From a checkpoint of a small contrastive image-text model: encoder arch efficientnet, encoder norm batchnorm.
Rows from block 6 of the image encoder of a small contrastive image-text model, named by matrix and row number. Rows with one number belong to one channel. Each number is 128 + 32 x the weight over its row's rms, rounded and kept within 0 to 255. All counts start at 0. Numbers have three digits each.
After each channel's rows are labels from the 100 images, of 14848, where the channel reaches its highest value: "responds to" is what is common among them. Only what is clearly more common there than usual is listed. The data: rendered roads seen from a driver's seat, with toy cars, trees and houses. In brackets: how many of the 100.
# convs0: expand pointwise conv (encoder.blocks.6.convs.0.weight, 384x96x1x1), inputs 0-31
# convs1: depthwise 5x5 conv (encoder.blocks.6.convs.1.weight, 384x1x5x5), a 5x5 kernel
# convs2: project pointwise conv (encoder.blocks.6.convs.2.weight, 96x384x1x1, transposed), outputs 0-31

convs0.253:200088159101111073144180160133143085144159096136108149126143150117184119178112185117145119086125
convs1.253:087133107099166114121125117163186158109163234135133139129133106110107095124
convs2.253:080121090135149156178070089093100099139088112118117136146116141150110121058126103111116118178167
responds to: barrel (70); straight (61)

convs0.144:084109148139144133153111075069124137156140145104140082110135190113086157098056112074157154130081
convs1.144:159132160097137170126174136127184196172168074081104112107102120123121118131
convs2.144:091155144055167135085130183098129092128100133128126174186107097110126066153137173099129077168148
responds to: vehicles: zero (96); straight (69)

convs0.182:149123092169163167080104119090114149132125113130160124109125129142137109112145066145081118202098
convs1.182:149129253130114112134154141125160155107109161137152118118132159137096136165
convs2.182:118169084126128140074131115162122111125127145061157152126166132089094123122123113084149186125059
responds to: tree (73)

convs0.111:150096129080132136118150125064105106170084143080179142159103166076142084079118137062083185112147
convs1.111:111126090079106092147155119122106124135133137118086097142134113069035150083
convs2.111:112154079097102136104081119112189082116084164144179096147134122154163182088078104148110190138123
responds to: pine (71)

convs0.208:166087081135139146099103131050133132187055127147205127128079100114138099091137102139116116166115
convs1.208:120106092104101123087047112087082116131130102094106107134100094109170092083
convs2.208:138106136104118088165102189095156089191133049145095131164119109168138110139127132152126108139130
responds to: house (97)

convs0.184:139113124125147092163196131119226149130147127147094061152158136202118115186099137146179084140121
convs1.184:163134146170149134136130144143079138166104070100124175123075071102123119070
convs2.184:126119091123101112073148150138120108101144161062183110128141140091132120180188130073137103094097
responds to: barrel (73); straight (60)

convs0.380:143125183090123113128143162141113135133115141176140156145071125110141124121166173155070088115217
convs1.380:092090173073067097092104135080147098134147118109096116171130110099130177122
convs2.380:139146119118109138125073123112156108168157099072132119109205124162158159145123121079143128127104
responds to: lamp (62)

convs0.7:159176168138154179101089133079130139206104125072147149097156164130157135106113143119094117094170
convs1.7:129107186097140139105101099115082143192149076124100135083091144127181138165
convs2.7:091159103132072119117107088165101164070163103174132152116142142126086138161140115082126154132082
responds to: lamp (72)

convs0.155:095112100106092083173148159129169164113111119149180133158084109144101102137151104127142099157144
convs1.155:140135123134147132151122174114101077197070065113110194141139109101139119123
convs2.155:135099058132063071119114121192112155109140128126195093117094145135188128157164121099077144137106
responds to: truck (95)

convs0.360:141099165109119106128065150148172153106130140125121142116156104166122138137171104149152097173145
convs1.360:113136115156185108126097107091114183185165110111137216122120145140093124135
convs2.360:119126096147125169123162089160082153160117154145158123115103160098159119141118143105069111078128
responds to: car (97); vehicles: two (69)

convs0.16:165070136134176103170152168106219147133091118130093093095166162151183163162070094178162131136154
convs1.16:125134144085104119078059083103095081074090103128103144118099161132161155127
convs2.16:159148155134087089133039138098166130093072086110115112078185092117131193139145123115165163076098
responds to: barrel (80)

convs0.261:101163105146157187095068123120128189126093113134143128130124202140152126113175069135067167126136
convs1.261:122112127148120141123093105116074077080122128101134204123096072148085085129
convs2.261:084127147124113134109142113110072124141097166145161119133048158062099127142115191113154153152049
responds to: bends right (64)

convs0.263:166146163123183146115150107143146080131123082065077146123151140112100131155111181117184097146107
convs1.263:093163110124154079102117127142111081057105100082086062138113100112117135119
convs2.263:140109137105149146119143159122111049108109140088137188151122208095149094169113130084095139095142
responds to: barrel (72)

convs0.309:101119169074086101158087147150104119108116105137093128187104175143101084103163145119106087166146
convs1.309:144095089092159087138211129109103091167128067111096085113121124140147138144
convs2.309:098145178083115111117162158124111112150098140080087154163114120049118115084109156145112136108131
responds to: vehicles: two (78)

convs0.183:104167086117093134108140116145102090088143128091136166130128127107048138154142160114152172088061
convs1.183:122102094119191149086138121119068102164061114117090148109122160099083144148
convs2.183:146078201102118115159123119110091110079046094074164114142074139096067089121156129089117091098199
responds to: tree (90)

convs0.335:094143146114149144171066146088208141116078117111088084149117186147122122133126094153167124165105
convs1.335:104093140167108108118111128131094076118134074090157115148151105084108048089
convs2.335:123119153151132125134087156137150109110106130075147084125076152159084112152111097158095143127142
responds to: straight (76)

convs0.195:173134159134147151132115157084132084120078134123096105100156091134134147093136155198155105126185
convs1.195:076107107112135105099104085117132152127146135080074200093072127104124095110
convs2.195:107081076142100048113129158170126123062128170155138099123079115123153142131135116169115126151112
responds to: dog (79)

convs0.374:182135140143124154080092156100095081205128113092143144111126172128170105100123146114065121118138
convs1.374:124123169123118120099086098117098145198146114135135205129106156134174156184
convs2.374:109138071123056090119143090183106165071199124150142146123133174099138144174122125094099166113070
responds to: house (73)

convs0.147:149106151118134177114137112052107146221107131058139131117122142109163097072134136100113104102168
convs1.147:128170127137130162095126140126085134229153089139150175125109164154127140171
convs2.147:095136101135068098113107120169104158060169143165161144116124145121099155166140105111117155127076
responds to: house (80)

convs0.13:066110115063055076226099146121142172154114133155126125197109126148146096098138115118098138139156
convs1.13:112118142113142144141106138133119055052079134139108063112116171144165159148
convs2.13:180152131195144170089139066165110156178160101153127127069146133166119138160118123136109121101145
responds to: vehicles: two (77)

convs0.272:121170121145104160106090120149126161231094100110107138148133148173162099082163164133094118078150
convs1.272:131099093111121101177115120097081153220156087102105127100138117100163107107
convs2.272:123091079136076099132133101132096180074199141122178147117122145121106115182132099062111133143107
responds to: dog (87)

convs0.341:053194097150120139134139094136117143168153127126104104163126121172055105125175116131143093095103
convs1.341:106107139159139119116200138094127166136138131126078048065146159152142116138
convs2.341:092148124073125152114132115112141113187139151154088141168150132088149113150099180104118133106110
responds to: truck (100)

convs0.63:077160138126111184144094094146084162151111081092116149159129180158133112054151130089093132096162
convs1.63:129136062123160108134151151123101149208191127158135155130107106091083110099
convs2.63:085135155099136125150179139130131145026158191121135107157125099106117125146114145086159087117094
responds to: vehicles: zero (94); bends left (69)

convs0.157:100134161084073088156135160128103158132106064137122143194112155114138098094141181086141101154124
convs1.157:149183083096145114120064143157127119081167172120102096164092157088104146131
convs2.157:147113092157167170141096097045170114145112135123179133089161160141100141116166039128122129135193
responds to: car (97); vehicles: two (85)

convs0.231:109141152139140127144153134134124103173119116073138051172125124130167115103126097059143133101105
convs1.231:121145089097129128149227128131091120122126163149138045098112137137106148124
convs2.231:137130075112144143111086103125142092140088173101176148112104149104127178077137122166123207146076
responds to: pine (87)

convs0.257:097158160139090134148119116144064087171147085068115100140136150150084114109144142074138106063117
convs1.257:112126132114126137157200136151146206145138157168153090061090123141135121098
convs2.257:108131111067137114121179176074122088120142165161140111167137110091130117165060172107136108135142
responds to: solid white line (56); vehicles: zero (38)

convs0.354:147110116115131172100121113050085123129140158107127107108121116077091134053081144141136140159103
convs1.354:142107134115110141104096103118120132159106130110114045097143096098223139098
convs2.354:148094137121154147154112128133172135168093083124090123138123164126200110134150132140105121121179
responds to: barrel (60)

convs0.230:162131178116171155134151145097123152164115112107125113138111084139114087091191166170116065111189
convs1.230:072066138056099155116089106085118128066136106139121109144114121110142167115
convs2.230:082201129089136176107101159084145100157121065124100184181136130117152117125122168090129114149161
responds to: dog (77)

convs0.268:113123069112112099141160152125116159162117116149149150162136139082165107123135118105105186100075
convs1.268:115122146128117111121166139142075121118103073122122042065131115092092089108
convs2.268:091186107114107141094110149141110121140088093143165172154083112141108115099107132134076162114150
responds to: house (91)

convs0.311:087120081112090099116100118133152165077125105181143135127115169109136184123091119146135221173074
convs1.311:103106132136123174176133151135094103103098100059137161130136072148091062120
convs2.311:059125112088131137150125145132100155101112127137133124166101163117144085147147135064123092158124
responds to: dog (57)

convs0.351:155089100172130123120125088116163153139135078132127128083157157146103150161157074145184127159121
convs1.351:132143103112113121099119114130109103179129119115110246151081115093102135122
convs2.351:185075087126150132118185084123154134155138191085177109106129110123093113130126121109129122099162
responds to: car (90); vehicles: two (67)

convs0.102:197074181161169115107137159128131055112107128095098132104131113127168139142080153150169090158105
convs1.102:109121116121088095137136125111115168081073138063155155086093135117188098167
convs2.102:117119129146093128197114125087079123057079085166131136103130139111091178105107113154150171069097
responds to: barrel (61); pine (57)

convs0.31:121165139157141137103089079160124150094141086169098173115163147146099189138074109128132151180137
convs1.31:151152154190171111130165114121137135049105115154135099095131141066087103117
convs2.31:124129131093173129096118170096159085124115098101121140168124173099153062149150154085124098173172
responds to: bends right (68)

convs0.17:089136119126132113147112140177129119154189178140083143151163139180167122115117121146137062144115
convs1.17:112095156141120113084126109112107073162062120145155117140135056135098067144
convs2.17:156153090175167154080125138153117095118125124097107095121163083164149153069089113176103152140143
responds to: pine (80)

convs0.342:097153113175108118118087111133139168135151124152165106123108123176113129096142067146107120155145
convs1.342:115122195110107134128122108112171177147178143077085104116148096088075101113
convs2.342:121164132086156130065122162078141076158126156110145155139128092089106089189129155115126113136143
responds to: double yellow line (59); vehicles: zero (51)

convs0.280:141114127165139135119102115119143127111128098110147106092136146137130166121128106116166154139106
convs1.280:153148152142146137146135131139125176232160138145128187153086139126106116087
convs2.280:133129154153133152127192139161057114112103168119164116110093134106158140129084164109117099063120
responds to: vehicles: zero (95); bends right (84)

convs0.282:140114131124111113112150116141084092158133150100151097153104069124108092076127154091105127111126
convs1.282:129122255136117114112134103114112165143111110157136105128136122133161137143
convs2.282:112105167124123142193150099135141197108091103161135090123096153172149139114140120124165106115179
responds to: lamp (62)

convs0.39:059167085167098134153129101141132134150152134143105093148161133191088124144165076144163106083103
convs1.39:109115099097133103106134110119136140129142126137077022082140176159127122170
convs2.39:103150121105124146134119103137156133179118139154081137141151125114169144122138153143117133084126
responds to: truck (89)

convs0.266:130150148144132147102091145159115097125098101144126137137116188151149129084166121120100057183151
convs1.266:100104119137129097108123114123121158173203157135116221126115161081116105128
convs2.266:074142073104080099174169094119121186102148142180139129140091139142111145138139094140155153134084
responds to: tree (78); straight (69); pine (66)

convs0.163:086151119150146166129077112078126131124116077111152094130134179122095142125162074101116171130097
convs1.163:097099106169100123122121099112116052178150104179139102134134084150175118083
convs2.163:097125124120124146171111119159117098119058126145108109167106153141176120098172147109098126101136
responds to: bends right (66); vehicles: zero (61)

convs0.222:141104170145163181117113082107092080136076117080151077127097163125086120084143122067106114125143
convs1.222:096108104096080084120099105077092154194095146100137123111177115082126152129
convs2.222:108144117139129144164065110114122165157149073146077187143162132137144105104178073071100106147133
responds to: vehicles: zero (58)

convs0.340:101189151112152186117132073104111217187148119135135111149131169152111112079142117126079113135184
convs1.340:116109108120125153142132119135119100044095116127141203173098086152171094147
convs2.340:086152169132126145115154126131135128160117194156106131131076124100116142162119196156175131124069
responds to: vehicles: zero (100); bends left (99)

convs0.29:150102193108160143159114115122166131130101084110070142138136135139156125150123165125158062157146
convs1.29:127117075094103139122101126113124117060087145103125093102080088119208127137
convs2.29:119071156125090108213101132088128156130101129102135126100153120123092152152124080122178145083092
responds to: barrel (70)

convs0.332:122083103112094066186092119130179134101148167176103102114152200171103146183096109144167160111083
convs1.332:173124151164153167134178176147177137137127127144129101053080086101130138107
convs2.332:088172125065158133080138186074122064126121139068145161192132078077092088126127166084134116169126
responds to: car (98); vehicles: two (76)

convs0.156:166162164163202199064084150134134098124136121119092188076175116126126167132140124154124079160148
convs1.156:052138176143146112156049159152129099123113174097152139117128143147143095163
convs2.156:152105109141109108161151160190130170131122096141124082125154165164146148120112139140119148092077
responds to: barrel (64)

convs0.288:106127121137133150161084167089169132097114118180104111105191168144120205142026081156147178154108
convs1.288:131124166111112124106063115188094100149102108119087185164074128138083140113
convs2.288:100134129129070082170134146130092119102166099121135113116164117105103141149139078106094161095101
responds to: double yellow line (81); bends left (61)

convs0.71:160138175112116132094111125169118078129128036126112184153103145163107109122132154151124133191141
convs1.71:153140081148165111132111151129101048097147075088102142144079147115099088145
convs2.71:127151137124150154113138107123118139147161143176147190131115186098079100156088157140080136137173
responds to: car (87)

convs0.313:137075149147134113148186132101090070145089113121173083153066128132051096100137122108142119123125
convs1.313:135130095121121094114046036127128137138106149128129189138109130175134140137
convs2.313:194076083147095046130105148174169135122172127088096148121202113155177120155149105118149147108078
responds to: house (81)

convs0.142:117168146144129155125099107150133129094153083170110121145111169191090120181098127140088137173150
convs1.142:112058101131163137128123112134065072114109112120106159100086092089072117121
convs2.142:115137199125135126115108123093129181087083085139139158128065094083100107173187137129146109137154
responds to: straight (82)

convs0.214:117152135181155144083112081136114158141161157138141088121128127157128119076132077132067118147180
convs1.214:106135123114112064180142113093123109186101112107079077094130114175090102110
convs2.214:162122169116137082093154184158151068099031132082144104111098108097183155152160139131186125134126
responds to: pine (96); straight (62)

convs0.26:104127171143146151122126039144095165156128138101122101149104139142111108073176102100107090149140
convs1.26:113138133151146146126149117128135118171134126129140255129128112128158126112
convs2.26:084112149103135162168163116143098158179134159194130137155105169129102095135069148113103127097114
responds to: vehicles: one (78)

convs0.285:107108135140120136145129074060116155173088162121211072127098118108090139115119097075141128089125
convs1.285:164137170161156107117122111089132128203176117133107129151128101099069094073
convs2.285:135135142066148132079124184119150114121145110112112194168146132119156089153118169092125093191158
responds to: crossing stripes (57)

convs0.219:094104144125094123146130078099091116133098131151184134144063057097070160078090149102136130136115
convs1.219:121095108092094104107132126149131155121089112109110186165095099055076107085
convs2.219:152061102103116109170098136097144101155105099098149177149129151125137098124182096079120140143122
responds to: bends right (70)

convs0.42:165109103111075134097103092111092132182072166136221103111080142128092117073142136127102157098137
convs1.42:136064075081074140103117073072148135138131128125141105064141109138131109117
convs2.42:119194117104134133075096164094136120122166099102089150153182102102177114141096155086104113137136
responds to: bends left (80)

convs0.176:129153153125159129183072176075227137121134143100047117122221108160104150144134126169184123092120
convs1.176:099099096128157109090049101160160104052118144101133180102125144137115120121
convs2.176:132103061152085096122129110179111109077124157115174151096104155128135157103158074137092157125122
responds to: dog (69)

convs0.18:172125177142151152125149159121084109132096152089145096125125061126160098109123126126096112104164
convs1.18:155128110128141113152114124110137103143116115120139113146160120103255123120
convs2.18:148132160126119105142162090125128128062154111170092125142137147122091119117101143144076146091181
responds to: lamp (63)

convs0.209:102088124173102138158093083166101121158113144139146059120095134182059115143158091113109099046144
convs1.209:142109134124094182093130123080166095131091105174116108123102129036110137103
convs2.209:118112155111124090127112155107175103126165071126127146139151153150141150160153084101177106163112
responds to: straight (84)

convs0.315:120076177088103056205172181151123144126125136106078117152162100113117121131115140150189107093114
convs1.315:101093095100140145119113097092091175087174137158120175097183102104112075120
convs2.315:164104148185158148079095119166083117081115167162159130072111129107107166124104095174073132141134
responds to: barrel (73)

convs0.174:083155115151091103177092121185125189116165098138118134156117117198113094139130088137123122110145
convs1.174:143139167152145184154131121145168142121136149130102088138117051088064101087
convs2.174:119142148081137112088116190070094096112144141116134158135118098094084089206137147105136075150134
responds to: vehicles: one (97)

convs0.349:056169141182131190114097092158056191123111141096146132107097100126123124091184098121095073109163
convs1.349:112096096120127106126126116188102082111149208100118093124116128144190078110
convs2.349:106157123112129123071083161166168103144130124138097151145119175111096117158179174131165134147074
responds to: pine (89); vehicles: zero (34)

convs0.376:135131152188143176112086095117113113152165125083161116073141136146123144123152073120146066138131
convs1.376:170118073108157137119090116147150180200197149100146132142116106114089124117
convs2.376:083172115094152175098166138113119126167117168092142155147116102090131093145139154102131087106131
responds to: vehicles: zero (93)

convs0.264:151138121083101089115157110203141092122135103177108159179091087170119098169106197148124128159109
convs1.264:119109157149139139133114129123110116139141106061142170165073160189087187167
convs2.264:112128156156150165120154115096120155153088167123187061107052169118052140132056122143104125134115
responds to: vehicles: two (99); straight (80)

convs0.249:152126123110162131110191077139157159140165099152117177113136131106134136172068142093139122193138
convs1.249:178155146151148140134115129117106097109164128112106070092102060128082061106
convs2.249:093179143059145135092125158108142089120144130107090181187144125109157089176124181072139107137160
responds to: car (100)

convs0.75:089220158152137165107140088156076208172133131122125144134119096138091112094165157134130061103153
convs1.75:164099131129132181105144105110138160084115108112133235105103087111126133104
convs2.75:089149125131131179127147110160125143198172146188111118160134162138158086154107149103066110092156
responds to: straight (89); vehicles: zero (63)

convs0.203:102143100059118124119109155091153182158134187147121158120159132100135153093130156182121136128136
convs1.203:104096081092093107116061094063100143095113130113145085135125139179143155109
convs2.203:132158045149089130142040092118133166117135071120109128100161122150182164145128092115099199123096
responds to: lamp (96); vehicles: zero (30)

convs0.105:114075121136116096184129129083150136093158139132142100105148152126057159138094083129195148143091
convs1.105:123110126160157149147173146125168193126163153133035123088124102112140096119
convs2.105:091168129072165150080144159111111056149112132106114191191130111089141096090102193099121114171138
responds to: vehicles: zero (91); straight (64)

convs0.73:134105119090115134106137154116141151188077114165161134157086098150129091085187148146106103150145
convs1.73:124139050096107126126230128120122096126098125153130175128125114106094101139
convs2.73:127133179155143142129167142109066117154120153143142068089088145082060143160094130151108111097128
responds to: lamp (71)

convs0.348:113114109108093060152125138124172152096182131152099124117177153125122165172053122133188199144060
convs1.348:170155171140179131119165107126174167165149112083119069110124107123118074090
convs2.348:087187141058150125083116176086153087147139113099103205194119101088134083145144183094131089174148
responds to: bends left (73); snowy verge (61)

convs0.120:167112093169078118098103108174135102181135173150187130065128136179139155195116096159158142060123
convs1.120:164124158143104131124155138146159117152168143108079094105108089059094065086
convs2.120:103142155068165143094108179074146107154119139109118147175122088112114072156103162115106095170153
responds to: vehicles: two (88)

convs0.371:158110215147186132159132191077128070102105122078079119058167106088130181139118127159195074137135
convs1.371:100113119133097081127118138098136151064090111080106191133080105144189135128
convs2.371:125139116123063114161116051099136178080064102213167158113078157134102150130141087151117175093145
responds to: pine (62)

convs0.221:132153146109142138127122132069145137077132078177124130110140194110083164133098138145118119187157
convs1.221:156113125141130089120184163082095132114100121101111086119103112105045111074
convs2.221:126165170120174155071128118134118132150154146110098215153105155113068060131124178168114104146152
responds to: truck (86); vehicles: two (81); bends left (64)

convs0.245:157092101124158132087148099104160144119107167131158142094127091077162181129131113111168144186108
convs1.245:134129188162151143139060118135132113052090110127126099103137111123089093075
convs2.245:108173164080151153093132172137137069105144081113086175177174127097210122113103151072099125181160
responds to: car (99)

convs0.310:150151131150135120118113137136142093105156114098116076135132201158126087157142139106104130114136
convs1.310:114167117055074128178115096138114091106149179084108104097128135104103100105
convs2.310:138133071101122092071098138139149133171155099162131211140126128109115095170222135136114124154123
responds to: lamp (64)

convs0.123:133063154120138116150094113103151152115119104099135122135123144120134125076124103096124131201164
convs1.123:143134127147195135124140126118128175215170091133102172163098110142161097133
convs2.123:095146164125161164142163134134090127158105147150119135150106130105137116116088156127102101111125
responds to: bends right (77)

convs0.83:182112080170174136060081127167186145119114181149156159069114130114195114192178106164106108138113
convs1.83:133128207124126094137130138076108078033160106120136112135107114105121116129
convs2.83:114118179095125120207197164068149150105142082103111043166144097135123123077091164095191069142166
responds to: pine (93)

convs0.366:080164138104086127112139124114097100126121178127141127112116093085124176106106183103142102093100
convs1.366:126127120094137134154145125124061088116062069140133147086087147161152076153
convs2.366:105134121141100122145109112166087098091081154135098076116134164105138184100084122136084178081118
responds to: lamp (67); bends left (64); vehicles: zero (32)

convs0.277:078158107135079141149097103120120127182108155100174092126119179151129138119104106076129150064133
convs1.277:148158130107174126143153113086160159219165149097097072109155137104128123123
convs2.277:106166127071176156074137180091121077135112136105129172169133096086124093143110187102148098161127
responds to: vehicles: zero (72); straight (61); house (60); solid white line (55)

convs0.125:118133218143129141124146118131050151133157117126119088132131122128137121090134124066092078126163
convs1.125:130115127143104118160182123126117160144142117137147208107073096122208127094
convs2.125:091124139087114139163175118145106172152176154169102154165135125152063103133065189147134119102126
responds to: pine (80); straight (73); vehicles: zero (32)

convs0.232:174105157095133108132103142163175150109171153126109145141132134187112095155110155169133119153162
convs1.232:101137108090152159150150149126104054049096120176133088090128150145130122146
convs2.232:097161125185138144118195140109145221134143130137160104111097088132085125128106087182138124132141
responds to: car (87); straight (62)

convs0.271:169119128121138167077132085098110134148117199111199174086102101104041146127131114160134183096116
convs1.271:135124115107117117146136170151135171191196128139139124134127091176201162158
convs2.271:133133144143093109146106148201152152106098114132077127117137141148221161145188153134176111081090
responds to: tree (68)

convs0.84:110130121158063096159111107143112095140161146150122089112151181164110144159051117112157160061089
convs1.84:138129139132159146147178143165204150158139150159133068079095130105078102126
convs2.84:087156145057165130089125193078119065144113124110139153178127101101119090135145158089124081165148
responds to: car (89); vehicles: two (82)

convs0.137:132106122154104114133099123135146168110157153214151076103158201170102160154066083140123136130150
convs1.137:129122142150145131121107162171098128106194154106108034123110179090147128138
convs2.137:114167091105175165125129162134121058124103096117084126154153138105186134074150162116105125117143
responds to: vehicles: zero (86); straight (68)

convs0.78:150153166094122155116162124157063084139086133112163096153054110148103110100138177123100137136143
convs1.78:104077151046111093084076068132168152141154122135117150133129124129167138130
convs2.78:184085064151067049154061127155155164126180068130107133123165102188155116160137088122103152133092
responds to: dusk (65)

convs0.32:074130105153109096140121096065132084131135152122145073092137156102123190126066114098163152102076
convs1.32:139158161134151191149175120133137151178164134118114119136122080098103103045
convs2.32:102156159055164140098131180097140127128113111106128179177124126112123076146164167106148070167162
responds to: straight (93); pine (62); vehicles: zero (33)

convs0.117:115152095158186159129114129092193122128124138147139097132128129162129139105117074189124121195096
convs1.117:096098245124129117124148123125148146145155139128147080169093124097135099120
convs2.117:127169102109122131080131124151130125137151131101140154134199122103091123141091120088144182121073
responds to: pine (72)